A small contrastive image-text model, trained from scratch: encoder patch size [8, 8], encoder layers 10.
Rows from block 3 of the image encoder of a small contrastive image-text model, named by matrix and row number. Rows with one number belong to one neuron. Each number is 500 + 25 x the weight over its row's rms, rounded and kept within 0 to 999. All counts start at 0. Numbers have three digits each.
After each neuron's rows are labels from the 100 images, of 14848, where the neuron reaches its highest value: "top examples" is what is common among them. Only what is clearly more common there than usual is listed. The data: rendered scenes of toy objects such as cars, trees, mugs and chairs. In brackets: how many of the 100.
# fc1: MLP up (encoder.blocks.3.mlp.fc1.weight, 768x192), inputs 0-95
# fc2: MLP down (encoder.blocks.3.mlp.fc2.weight, 192x768, transposed), outputs 0-95

fc1.595:448470533475534505499529500504501530506458552513461459511521502534511458479492456521506516476496471503504510549524493477548485465551491484470493456500504482456501537500474544505493488535517510486459500536503505504504524497459523448490492503514495477499486486489511543489486515514510483481
fc2.595:496493512497572562547538542495456493533517455499516505473509494481515482466491462510537508476481471541485492489505492507481494465481506545497502505512475514494530529520441488450513508520534502481517503480477499519524485524509491510497488486530508440538509519507512467493532466499460456494
top examples: red object (38)

fc1.521:523500514488496449519460514503547497586489511479524538505483521540473518539473562513449479513500499495520546515491508510497512483519548492555494507409514496460450525495491503487465466500517496501483508473498483495484497482515506466492497492491489512493465494507472482478461554483523491500
fc2.521:568489512488477492461492470506507476482471474549556524489531463519485529501494542524495483518523480466470477542513542513504499503492519489473481496460505482472499529520479463491479518518532436468512471524499510475492489563533561513508560512510508552488490487497491492489522468489509493507
top examples: mushroom (25)

fc1.644:478474508514511494473525489488523512471464530514452520499509468481503487447504516457522507487455485544522477547503497501558513516481511469515493480503477482526523479470484512490487488489453526486525506480490447523466524515460460465489488502472480506503530495499557505481526476494495532453
fc2.644:496515514519525522470482510494521499535484509518485486489501541502523517527522511512547565524478501487472501510502489514522516478527443518481480482505497475471459484463503507515480465477509499519467483519529484467492489491522481501463499515492491513492527487494480506477488562483516513490
top examples: ladder (29)

fc1.272:506494502496517501504465479477502501489477526516511508486487479485476486485509493497490488498486476507506472551564498500558479509498496511548487468507481478538499545549489524501478521542486535493522474522510457523496533501454463516503493499490472517500555502559487494495496476491505496514
fc2.272:512516484505495468487464525505512472503508538480524496474502479495551502516494441475488516572498548503476565497513496496496486501502468467461473481520522523505474532473505516493494491498512515483509490527521501473461532520521500527471537477499512472466528503486492519468477469515504490511
top examples: count: three (64); light from behind the camera (56); black object (46)

fc1.77:499529482490476479505541491522536516518510507503426502489480486495524482544490490476503529506525508495517515538502513476510474498505561473519523448504499553455470511459493521507510516542432502493479507475466498489475547501518509519515491482447528491494514484504527530487496526503472462483
fc2.77:567507514479491486517522483500466484506539468483469465525475475488515546497545520504488498485520500512473482530518515539481513514488527481514474503477503497503440452480514507533528538504475479475526510538499514466494490449564512509556523507485492501485497483499529518510538535487488484497
top examples: table (79); largest object: table (41)

fc1.364:499549462552470512515512506496535507538482523495521500467482503476522497519506460489498481523511503523535511516534488538546506486528499450536523485499504505513521471483544499530461529513489563494440494478492486510465507564521469498498457492483490473513534500475468491436488497522541447463
fc2.364:498504542453483527500484488491504520485492462493468473522501481484504441481460515517511487481479525491541467501471513466482516514504521488506525485456457506490465510513468555462494516528480501513480493520510494478487494505477495506486510496480511561521483491506518554466502534487487461531
top examples: green object (79); its colour: green (55)

fc1.178:461475519509507504500521488514517553488461489514494515476500483525502446451435491490525478492497518531537501457479518472501471504526508497540539503472488522511515483451461541485482527481494524533529499533488504520512557511470516491496485510496500481481500485512505549490522466415510474501
fc2.178:541495549502491487488535506499487503444531505534482516491473512499514525493519468520474546509485507444460466520512472522512507508506471509494534518520518557534524500521534479482513497473513485482475511517492506479515498492515494484520528485488439535487489512497491529528529478546495471470
top examples: light from behind the camera (56); its colour: purple (26)

fc1.299:490488514511469543488512496502458480472527502523507528463506497479536499523491454477494526483472534520496513533486471497516521513501484518498506528498476469547493523544535503518525486517509512541481480460452462545514517569480455498543474525488474534522553504510506494496508466541463475553
fc2.299:491526518495541497502497470519512516494534495511505491524459524504488478481525544502535547489524495478490507491530556456472512484497492513488515522492498492511488480504432502461519502500496507464496483527514535457532492467462530493528461503466494495534491496494492473519516549444536533477
top examples: black object (49); brown object (43); its colour: black (25)

fc1.607:530469497473487488485465515520509481490479494483490576492500507507501511536472500531506472526498447518506509527513485536526492501504520489533490487527467484480440469512502523508460484544480503504518482505476476497528524545452517525494488506507511484518482487526504533491494499541483559492
fc2.607:499517480518466481497531494519506548526527510504498497469489494487519493502454512496474525481512510498522521509545500496465473532517540502480511458495544484456445514486506544516550491536480547499510502528520460490484498504514478522518508486427471550476546501509507551448507511460461483521
top examples: red object (44)

fc1.541:498505465506476503508514509517527512524494511487478533479488516526491493510460463470525482494552543513517544489476540503505486450506567473507533508483487533452456545472471520482517544513479511496535553493454495464508518483526511509496476435486499493481481477497521510483523488498461501485
fc2.541:478495484500517503537520506481478494554532484456511467517467458467507507497536484476467514498528536530492487494504505480496508489498527496489507540487491482487431530459467520487535478494465505477518496483496488530503524444514475516515497475455526487516498515539516498476515478493467458507
top examples: table (27)

fc1.409:516443458502484525529480504497513516457456516468489518522514437476496498515492502494496480522461477491541473533515489501537493511528505465507558483488503524505493499484515511521439507562493536497469520482496484537525544533538490519494491523530509487489498503508499480474473474478522454499
fc2.409:472529526505509527454524443486511525494498528492488477523503501484520474457465463475470542510504488474540529505518545465464516528516515503452543448479458510517512502512499513491499491488459509451490507544524448500493480488486477522544510504505445522516514493502548524448479527468482486487
top examples: count: one (70); teal object (47); its colour: teal (43)

fc1.509:456519501465498549485546457498554494481492526508504509505519532521505502528501483512507496517483523494504509504519503453539484484481512468522505500504463517468500571467520524476476495489488533532520526470489484444491505490477465468483466476494513467511534517520497491477515522539498463497
fc2.509:529531514501483484523495499508491480508487477465484473495477517497504511500507509452475485488467482510515477510523496503502520495495532483516475509488467485493491514462514530508465471503502541565500526460516453514467526468487459488499518524508498505486429514512536480468473490477464496504
top examples: green object (40); trophy (32); hammer (31); bottle (25)

fc1.658:487501513495474510522503531538469518482532523474473504499447516507539523496481461446488535508544576520490493496511542483512438480529508493500533526482486531507509459493487510481494499507467519519486555509497475492494485512510498539496440463500498479536512493504534486467535509506465467541
fc2.658:476505516497545484484506454480514518516526480525512530479558511493524470505465494491522533494497509529538568474514511504465494523474524521457503503490466481495495527486494513473533494510493515472499521524452491493424502482508467491536512505516495488512528501490505522471475545492486517478
top examples: table (31)

fc1.758:502483476502480507523532503558505484550513546484475527502481473519542482515488464470517513472520499511490512503484474522506534470553504495517558473489488521525476475482530525464511475514475529464475534491462485497504506470491477517560465474481546476493483484513544512492458438495455499492
fc2.758:482483469507487500491486511516510515540493491470481479507502510481482504476462496496518498513488509530540496490514511497520514515536528468500503499493535560486491525466470509507501456506474544501503504482500457511460536478522494501461514497470471561503490503526523486463507489462469437514
top examples: count: three (67); black object (46)

fc1.647:493489484499488482469487471520489532485530526536491473502508413523517500525504511516476562488492425506496519553528494498499480496535498506460552455475526545495517489510538505478514505527481496446494501450458506510498514507510505501547462491466486521504487501508463487487486471493498481505
fc2.647:463504522529483485562520549520473517507522470510513517540502481483483467528511530478500474478531501496535481488500511489494465489463535527480515503479513493492507512514504496520537513536465526543475526455483515509500509527490488485488469445478511512481496462507497469492496500495520453534
top examples: count: three (65); orange object (48); brown object (38); its colour: orange (32)

fc1.440:492537486506465521508522492513489494522508508505494521494471501526503505475498449496489483499520502489505472511479511493508460479487548492459503453544504492518592570507497510476516513521531555502499468511503476462510543499496481504488462458517516475476505513550508482501501469520477480488
fc2.440:519471506491522483522445470521502495514498448490508466514539452478523490497477484522503527491488520545488507530492497501513535531497517561462497509480474462501489465493507538466508445505478497464532486464483480563454527487489483528537538496492498526501454507517484530515483511499480472527
top examples: red object (37); green object (34)

fc1.593:464507504487521559523516460491499545536484474493503499496532484546508425494400521522526488496481465498546501489477525526476485524499530522515547516501478497520511513482470508496515461496533512516497509513482522509539481476520523512468498488514492405487499477506497510479494530481484500488
fc2.593:505532482495486469461501500529475445498480546505506541493485490511532531513477420472497506560515538502465482496490470506517484502497456451493477506520503553484524539487493487476464507485525465484498518499526523488484480505522522487541524515547512497500531501500497537499486499519494510501
top examples: light from behind the scene (56); pink object (45); its colour: pink (26)

fc1.543:510451482455439506523488513522516485496512515491440511500481466484530524528480473463456511497478486474521464506544491497513544506537538500539540504477489512476501484536522508509459518510474503463515528512477488513529494483559496466531496542540508505493513500517485522475423472515495465541
fc2.543:490552477566488478483486533520506503474503502489523475505536463452501495478464486507516505518501482553525531472509499504502516527510545497496487500480493462476518490514484511547513492501453557510480477477502457525436535526505483550484499488477482495512466509503527481447494488483505491516
top examples: table (34)

fc1.514:482493515478495510508503528526495486516491529505483510521490476501507485506431509472511502532496503517562485488492470473540497504530514473470531470491505565473533513490493555499480580512483504492535531477507484491497503517510508524516461466519478484537563492494505514464453524496491495488
fc2.514:475503495497504514495462518514521518504512491467504510484500463459503483489452461478504534527483497502547528502497516514474522520521556493506520493458449526510521493493521512501502476518463527481482508505474457535462527496498474512490504517482485509509479491520514502461448504478485476505
top examples: yellow object (40); its colour: yellow (26)

fc1.700:496500480538448515466528531524468483482498500494513495492505473490496509532474516490501523525486538513516493515552444509513517530496520481510522443466493503503470475514529530491534518523490531509478492488467497503474516560524470547496496553465489525480451500519456545508520522523486497519
fc2.700:490507517461528499459472476518524471469471521460542491476516535480508532460476521536548501497475499492545515503517502547507543506527500478519489527504516525490519475538503523479469504429477493439515497507561430541488464474513511483525513534528483497522453501503540511478506495464479497487
top examples: red object (54); its colour: red (37); black object (33)

fc1.229:529532474501506538543499523513513542506489509495503524476499508491518485497506481457514479510529477509528537504510514504565521457515539452513503467500505478509507487466489512487515477478494543487476498519467467496492509542556451471478485486476483476464510466469461517478466469503507485527
fc2.229:523469507440457519505514423472421488500505475512469485528527454496469486512509526556519507498521485446508437532486543443513507480535540508495523481460492523479517512507497510478501567525500498502500488502480535461536481515519481501518512451516552505506514474511489529484516517491531459488
top examples: purple object (66); green object (35); its colour: purple (33)

fc1.128:485526491516524491465474499501503505478474546497523546479497496465480517484469480461495467498509497500555481523492496513539516490517498441466522497506482535485543505501509523486445528493475524479516501494515453537503483526481505523507473515478446495538527495510490514474490498455515463476
fc2.128:480491486493481496492499492473492530518500506500494483496491515545500517490455487476494469520486509513565480499489534505442469501462520494500468434536504516487491518466509535547512509535517513531479505545498511505487512499487498500502468525488510490436518473511504522499545488472512497489
top examples: count: one (65); light from behind the camera (64); red object (41); its colour: red (35)

fc1.523:509504523485513489533542505515459482506534508538432520493464481445540489524502474454505495512500504498514495569503515453514501496502557502491508459487473504463488495471529514482481487536450494482474477466489478488489512503488504496504484477469564474508548483536511518485490510520521466499
fc2.523:524554506491483510508545497541493477485497491518489482486492529495500516531470512472487489524502489485555527532534486511491481485494509464521485492491500482477432478477513506568486517517492522506485531532499489461483494470509504498512506552483480508496499499502551514478530545506501500523
top examples: table (67); largest object: table (37)

fc1.431:473466485469511482511510471515486514552490487509458505499516492502495477495478510444484475503546566490566473479459507505503513500498537496440524485526454512490533530458478527487463454519499534431539506529493480500546505471487493469486472512533502469508461504541516508492466512470481448480
fc2.431:468461505445474523498443471499480493513536492504492517528494508505465495535480531501509508496495505505520477463510502495481544525477499501477514540481461533462497523502503523500491537505494502510528505495469488504514482499516478469487484516519487504522511482504481524499446507525536481475
top examples: yellow object (46); its colour: yellow (32)

fc1.477:480477513521492512483455420549490511501519515524502468490498488523477499506500534506526547467492491509505530508521493451535506427556493505473500463500532538494535505523515530504489520477482541487487485445476475532515521493483494450542435498500497518532516466495506476474515519501465509495
fc2.477:429506494487514528520520529516476505503528498515484500491481517496461523485474486472508482466506502509531505481506480494510482488491501540481491491530501490499512491515508524515541511528506526489499499462497505527496466522500518516507452500494487501498500478523523446501522448541460504507
top examples: light from behind the scene (53); black object (51); its colour: black (42); tree (28)

fc1.643:469460549473534468498493483483475542520495494482524485505525481500511484500512506507500487476473474506539482536517477516508516498527486465515516485447508526514502534546457526518494523530482505482531456495473502546525503496470465469547493470525533537519498488501492482499496459464496454504
fc2.643:497539480537539446494515546533536502540483473524505504467491436503486498512508541492512504505503461513515524478484479517506470490475463508484475533541515502489454494465471504526526518503489532508570479480456521483482538515493488483508508519470505494486476500538481482499550470492501505531
top examples: pink object (36); barrel (30); largest object: barrel (26); its colour: blue (25)

fc1.557:520509502484487535493529510528486521529495510522479499507516521516472448526510506500528522498499531485506524504485530489522513459517514458545526473504529519505471533507487528508493486484467515519484496507464479502504585479519493521475491525491506506479533470537454526494527490509516441546
fc2.557:467526494501500507491525471524493493505504501501455483502495483531471486511451499475492506492503496497553502475480519520440492526503546498507502481501452507432438483458472535509518527540443505527511546488502484507477530526505489492544501520531539517512533484552539516501469539450497478485
top examples: purple object (82); count: three (63); its colour: purple (43)

fc1.575:492515509482467480486505514501484518490472542490456505488500484506480445506501473451522518486533529483523498523511523479529498482520544476525507496499495523504478480504434514477479533528466526482491554494501463493548521526478464513504458480514482486488450507532552487447507477529497484454
fc2.575:494548508536524505490499528494576485510480471481487532469502540480483507482456503506519521542528457513540548458523508500465510525492511502493498502506466463507488473449497509501470503454500494473488489530504486469460486456532517469488515522516520478505502489481517496468492537505500524486
top examples: ladder (57); largest object: ladder (30)

fc1.420:503489513486479514489473480507435486505481526521501541473531494475529526523490422489492495510465507491521482601512468467556537498551496470527549478441507508529509507545548503533439509506494516523480473485493477540483524515458475503527479493507497518474508497497504503470537501507500499503
fc2.420:479487482490499488495515512454472538527516515462486479571456470489470484509464489489483483511542538518563475509495509474460498507538538490482530475502471552481516475481514529513505503518462509489498507529503497511515521478506505529540490498473479514524486470521540511455484488474514453488
top examples: black object (51); rocket (30); its colour: black (28)

fc1.327:512568507496472484532501508518526549525508514517533494515455503484517497505501546485487508496498507498516465528523525508504501495526519486549522504454518529522499454518461514513509480559468521490514513537499483504501525532462501511490481506490500498507494497523486500494489502429512483505
fc2.327:552498488499483486471499518523473453469488507548467486494508516494480546492476512469504501522507490549478493508507469526540512510517465488461474467535498504498505499479517484531504499475517488476535478503535488516518497569498529515470537491489453518480494516521515500523503405510484546490
top examples: light from behind the camera (59); house (28); largest object: house (26)

fc1.739:515486480452487551536464508486464516512516509505545485504479521515532482483495483527471518526517496534502491549544541461526501495524522492533538512480459538509548479485501507479471529520459488501480525501492477555500486518464501517510482473510474501528517467466515490478433488502455450473
fc2.739:514501492512531502510469500495481483489538483501473529467517543494485536480496501511506485525533525521508450502513495531486499486485513454494472526526489499522443471480477526488503500500520494488528477528510500517504476523518493535490488469483441497532537479499506471488508508495463567485
top examples: light from behind the camera (54); snowman (33); lamp (32)

fc1.584:507497484510518460460506513528512479513500554494477471495500500541519536527461508501509500532463490498481556482498495524568456547498472491494492505498460534499451475500516527494487531529499528507474525458550460519463503500509500520483498514503504495547479454496517469466479522468501543517
fc2.584:508466483454499514480531468506476476499513492526499490575509462522437548502503504547521487469508513459496471517475530482482491538465536508492482481500521560516530460500526479455505550507489494481517471483504505516501524492488509516521473492494517490503502494533493463568497498453508498507
top examples: teal object (87); its colour: teal (55)

fc1.35:532515487519450523534492479508490478482443535497498529479499481477511511496493508466543481537496502531524468499468496481577488524478520473490492490532486487515509487524487520499500496514462542502526484472543437513487516535505460470534518540510466497501533490511518494488492491519497473516
fc2.35:497476479558491437503487530497475483517479488468519466472562463540524498489517481547535486530504482497458534496514488511542491511506458517519497512494513467496505495500511529505499497493519552488477496491516513482513489520514476549484502474501578482509492495502478465483462489509525484488
top examples: black object (42); its colour: black (31)

fc1.623:556454505496508539500496503513501490515528501513499515463511500474504498501480486480470462504485501542510521542550460571531472497535524477527471477494470496491447488515525500460500472510511508482539468525507460514497492502464500547497496537466515484525482483494506522478511481520485504524
fc2.623:538501496513450498513475456548493495497508434482501481453515455507513484526432462474524512518467477524499481515463516442543519475558486516472493522487500484481496525469480478533493511494509497523506535489455535502519505501523519484491531490515528514505501495537515533486542440501502497491
top examples: pink object (75); its colour: pink (36)

fc1.334:521508476501465531488491466540500498502516514516510556493537534496518498484508494478467506502501448540474528535524481513537483481539475499506480480500478499520524473468524522520515498505496529491504521497459470475497532524514466482512479525501518491519528496558503509497495452531450505532
fc2.334:499504496535492521504471475508504483455524506444544490503516522497526476506524499544520517506533453498476513507479495539501481483460461504528524524471496515533508482515498490510531471474491542484484520464523495495511482499505458504520481511510501521510539488528462468505495504510503509526
top examples: count: three (72); black object (48); its colour: black (30)

fc1.170:487517526513505464477489484516518462510503574443525469451490492551527494525480444519470483508509512540494526462492488519505480524510485491509509517454465496459471496510506524519501533531507525509535558473542475528492486487444462524518496511523494503518495496531554475433501529499488529515
fc2.170:524513512487488533491523476555482473487498498527500522515508510516454533507477510513545485499497452456513525484480479479490490506490518499470494445506478536530549473513525462478508533446491510455523481472550465506499482492537503480543479565500516477499474481477482466499464513482525498484
top examples: teal object (72); its colour: teal (52)

fc1.102:516525509473537527524516485503517477503503488489515532523499480428505501517452497465454498518453471556542473541515488535526519484526533468490495485503478478523498547498533504511482450516488493486527484458456497539484504504469499514509500506431486501542499458505553518493534516468468478498
fc2.102:482459507512509467515451490478548502498483498493544461535534515517466472511447566514492470490501506491558519517485477503502497490527492501503493518491507480457494470489512531511479528478512503506525508508487478520482511500483507509505523492491559537510473433484501517469475504503531502523
top examples: pink object (95); count: three (61); its colour: pink (47)

fc1.702:502470523471502469480502450549473465496467510508477506507529499468520492536498510490555475492469518546518486509536491481570478486531497469512527464466501547433468476524498560464462534560500528492517484506491503504501561495445496521532464471506552502531528486532515498503505492485507480528
fc2.702:454537516507472483478514481491493509526521520491489528499505499464525490507459460442503538509491491453541548507458536508466534530498530511484511470479476528487511505505480500541502507497445492507464519504476462499492517490496481516484476518496519502483469493535547511437459496461514499476
top examples: black object (53); its colour: black (40)

fc1.625:518505549472457467489460470546497507479485526504477506483494513481528535520503523471509503511534502488523482496514504512503510464486509465475496478494493530504477459491459527527485495540483510429482470532506495508533509544441513501545488522472523462492484491480535528494467487469509482488
fc2.625:485443482515455502463508502459464515499482523504465496500489535521508517486504493496495478499488526507507463493514507515531490503523490479496486476479488557485502505471474506450486537505558499536496512528520507469511499526517488495469481508509494541489477513485504478465479480483487524457
top examples: light from behind the camera (60); red object (36)

fc1.457:499548483504464518526497478511511535551477502461484540522468502524518452497475529499527515458459501476513512483501506521491567492546497495520559540490527503537497509509457503504498443530492514484472515542480500527513519465495513465531508495509500470504518512516467531506481488436468449477
fc2.457:524525487480475476473531458523494451491510529489441534494517511538503533502506460488483522518539535497478516513520482522520491484500457471473493494530532489502503505458531486548501444486494512480493511482504514490505504467478474539506515509491488493471491527523521501522498457474450491491
top examples: light from behind the camera (59); purple object (38); flower (33); its colour: purple (26)

fc1.735:523528503455500506484471496529517530500488511488540509481492536543512486559469499521505505488459487506532516491480554494518506497500521496502542513500511494465506536502502527485464459502519499466525536493490462537498532485501510503503494563514448473478502489508466552492503488482516512476
fc2.735:504511490492502529504539499525470486455506497490436488498486498524479485486476465520496522520531465518498453447453500495513528477495521512515513489494465496468524505493482514522532503475473519533487521496498505496513499512528495524522529492519556490479546486537505519487496510519528462504
top examples: light from behind the camera (73); bottle (27)

fc1.749:460521516540519499483554508507510514512491522545491511521484458520511472473444471521517498496495507531543547510462482520522532457519504480449492519496467482513490532488443534522515456492515494520509496519447530496450516525479524511518461530489485477525491498520491515477541520470488533469
fc2.749:494493492452523514498494500516488518521504479518459535485481536518478517481484508533524456488492465469539466439509542499490470494460541516491496475534472534492516502484490491455511535510538471479486512532523522486512495505482523498494492492536521450531483479522478502525487460497537506450
top examples: red object (44)

fc1.622:516488471501463530526500490561499450509517491501445494505484462486493537510455556511512511551515516538520469483470504555511525505490497506451497491541474497484489495499502531537485480509510524461477495503511484492496510509499493505527492503517477471546504478513530499494451522524481496490
fc2.622:497529476522507487507514562482475512511534496490545482531490452448516496522512551495493496478484501520497487509488540498478530497500498481501550517489501495530465511499482523502492479516461486543493489509487513503525534504465514521459504465469453476504465483526490511485537497457548462492
top examples: table (26)

fc1.486:471467490453480513537491455520493525525491483476502498531487476531483476509447532499488503508502535498544497511470507485472512500494506521480531509481502498522499493506465495550503491533460476518520528524411556536507520475519578499484484547494501453504505504540514501531446547485477506490
fc2.486:472552494557498458489526509532509517514491506475492506475504452484531523535488438502524507528461475527459503482503486493531468515499462527483473523511477519492487487461529489501522473497514494502476509485499542476446481505506473512490499469502524465510508508500488526508513473504515504526
top examples: pink object (75); its colour: pink (48)

fc1.759:474482473532496472531555497498508537498444527462495501557526467466484480522495480517516503482491502480551487517484500499517545477572516473503513456485534545507513495485516529544472471532483515490486487532490494522504534507495498491521505492487479501516515487522489523492487470440492474480
fc2.759:517497533491550476476525496445483516501502490475483475475491485546525475502506493517472505512515535486513511473504511502465492517502505467501495535541480481504461507487481515462508508518519525495549509545522511441497475457512505499523518484500506485516504492507521490476530491483495532463
top examples: count: one (67); robot (26)

fc1.696:499507505503487530531550487482509547532490518488488501503522522514534485499494524462513555502515484522536513510506500478513541473534514477512515469487496491507536509486463523526524470482489513483460486521473484461544482451507460464517479537477512487483532478486479527473496540497505419472
fc2.696:507493502476516472500509459523476455529515460550505488512514484498450512508474526548492484498508489492518483516500500465509482531486533506466532525487491479482518480546483460462471560497494488488529435447516475585495503534483535528512510495504494518517532487494509466513506506522510486497
top examples: purple object (46); blue object (37)

fc1.177:503509529497514468471493534527473509503516550485469478483467459518529485474483475453503505484561514477500498512548506528514484442547520480501530531497494509525448520485499509493479481506487509516478523531516449490556514496512484515504453433495472474492493502512538503439530515516481519470
fc2.177:466529538509535477515538527470529541503515475529500534479509522478477504494445524511497498474510487474556536453521521494427473552468553516492517498501461481461488501489478525517533511513491514504526491515494478474419495503517513483516499504509490459532537490508511496475493541487510509495
top examples: yellow object (48); its colour: yellow (35)

fc1.184:486492507495489493478486544528506467506496578512480498512537474463486472506475505508487522517500500521503503532546470509550535468546514473479494480501510496467506560524526529553493503538486517461500495500483482490490552525487486495482493483492483466541529482524506518474445475522507470533
fc2.184:464530495527506506479517486502491517512504540481492503538485505451513486486438482476515513510458502498556526493492523490465504507533524493483547485454459531497521512496502522517493504508469512475477506517509464528464530486502496519532476496494466499518489494507540494445468495461492473497
top examples: count: three (60); candle (26)

fc1.287:503541505511515502502491532524499494487475521512520517504485496458493511538472481503494492537498497494540475503541484519537515484491503487500500477438506525477530514522522519494427527531525519462522501539502495510480511465456515484464481508509454492521515477509465508485463504477544497541
fc2.287:513502526468487468452513536485492514494509513537497489470505531512532485475474523472501485536510489510531516502538505498492507514482521487474454502519506493465503515488522479487499516480532461519492460559556483454474482511539561512444515506487510470485559477461507514457496491524534536455
top examples: light from behind the camera (68); count: one (64)

fc1.295:496505499481464502502504503518489514529493511475519519466502515532492475501458481484510504500491484507499513477504546437503474483524495519537531504466466530448520524475499513478452525500493515522439532452485498480522505489518511486512494514526496461522536470530502537479492492480481480492
fc2.295:497482517476526521538465523481537496518534478501486487539477518499527461492484522514460516523497497524479498530507485480510543512520535504492539505431463536466528533500491504485481495453503519470569490464478471472508457474512495468511514493473470593515477475496531507481482507496479482502
top examples: pink object (71); light from behind the camera (60); its colour: pink (34)

fc1.494:478523486515542481509518512489526497570448524491469484491510496544500480492478525471482509508485495542494526486503494520503516487487507519533516511456431512502452471513461529530500489530494487516514518502454542500486501472479512505501504548512509488484502492502506510512505498463512541518
fc2.494:513479540478482494505508445518489521494452473501479494462498483513515448501499468507505499482513513526500481519501515496489509460534501506499479482502509452479527544473473560509500483467535466502482508522480573450476496487510546481523541487527505509488477504486479563508548491533498473470
top examples: purple object (37); blue object (36); ladder (28)

fc1.574:503486493487490494459514502512462491500488547489464516486501490522506487489491496482537527503501523496518473527546524514544498496514564416498490512489458514507513511479489513465471516499455505494503535474494478467529483485458501476494475466522492475514500479557545508463480529493501503446
fc2.574:492546487531539489477523524533549469531490481514506502479536558473498517510489509482535527494488468509508536480499492520481519501486481488481472495536502470480489488456479511474498470484507538511484506486516461483437520496503486441462514557517469485504474512511507510487482549460508527514
top examples: ladder (62); blue object (37)

fc1.42:502487511464494502481475508533473498472479521519453527526493512497530495487469474495490504497499496518507501506491518497550441495514496515508546500494473537452547488499542543443467552507530545471495505477519475536489502508493517538502456491499455469531501468484534493456483488538455457518
fc2.42:455523515504505518484496525499547512509524487487523532535494498462491499509462523502524507526519463507552492459470514528487506493501534474523521509463494513493528512487455529508506487519468536449454482518495482521497540461480487506448480492468503472525470501527508474443471484465482502513
top examples: teal object (65); light from behind the camera (60); its colour: teal (36); lamp (35)

fc1.165:500503472486498468490484509570503488510505519515483461470495488515468522517522498519502549474462520479488521510501482519562511465549479472547530482518525492529511486525449533495488488489492584463511487498500465525474569507469477524521475457492483512480466503498482491500487513493460531461
fc2.165:491503505498484508487469504526496424468562497468546471504487497456513515511489483474474526526486513520510525506439470501507506488492515514476495472476513503495546520504519500455537496497534526511522506454490500507456542509496469487546491517471516508492468515518520472473471465507470513527
top examples: black object (52); its colour: black (39); hammer (37)

fc1.179:507481474532453466452513497485485502501491531471482476497503482495512498546491539476478512522485500506527497564511494527524524539515543476553508503423486511495478478501525508474471506499459507529521470487498458499463494502497486509523486548490510511519530501538517513451463508450506501467
fc2.179:491502495537521510542501532500501497497494505510501488507500505469491525490505550527479508503480471534497490446513466515485505520491472529496519503471470468460497460477524508537498493515488563519508483473496475518505457527514462505493493483485468526511517492476486465461464509485524535566
top examples: ladder (46); teal object (41)

fc1.244:476505504499524521496502511504475514506494501528485555561523518525521476495504491515543497492486493527514532512480490519511539443517504451521528493452478522475475496492463535515513487476509505509472480546421511489491522498518494479505473499509494504485513465498458521504466462505528511524
fc2.244:503485476450501538514483483509483506504492474520477498515488486543440509470507533534533462494497486460527468492512549471522486506514549497509512484492477525488528468467514482424524548493508465481500473489509469532516497539510498512506493478517501477508511471497468528548496508485541463470
top examples: purple object (95); its colour: purple (52)

fc1.609:505484492500520470515537482519527496502489527485474526511524533461486481523509505469459500494509472470515502518548469522524484477528476514511501460501499518517487483514536530519488520504530534467474519499513492466517493493494466533528473495484541501521537504498491493491442522528524526497
fc2.609:472531521511488515484512529475527489474539527476501520515480535481539520540549497528505497520505467518488497500491484509501482473451481470484489500513521467531495473506522510492507429519509507509408474516529499524494480534476454466461474533519506469466493511483472497494522491508500518498
top examples: black object (44); snowman (41); its colour: black (37); largest object: snowman (34)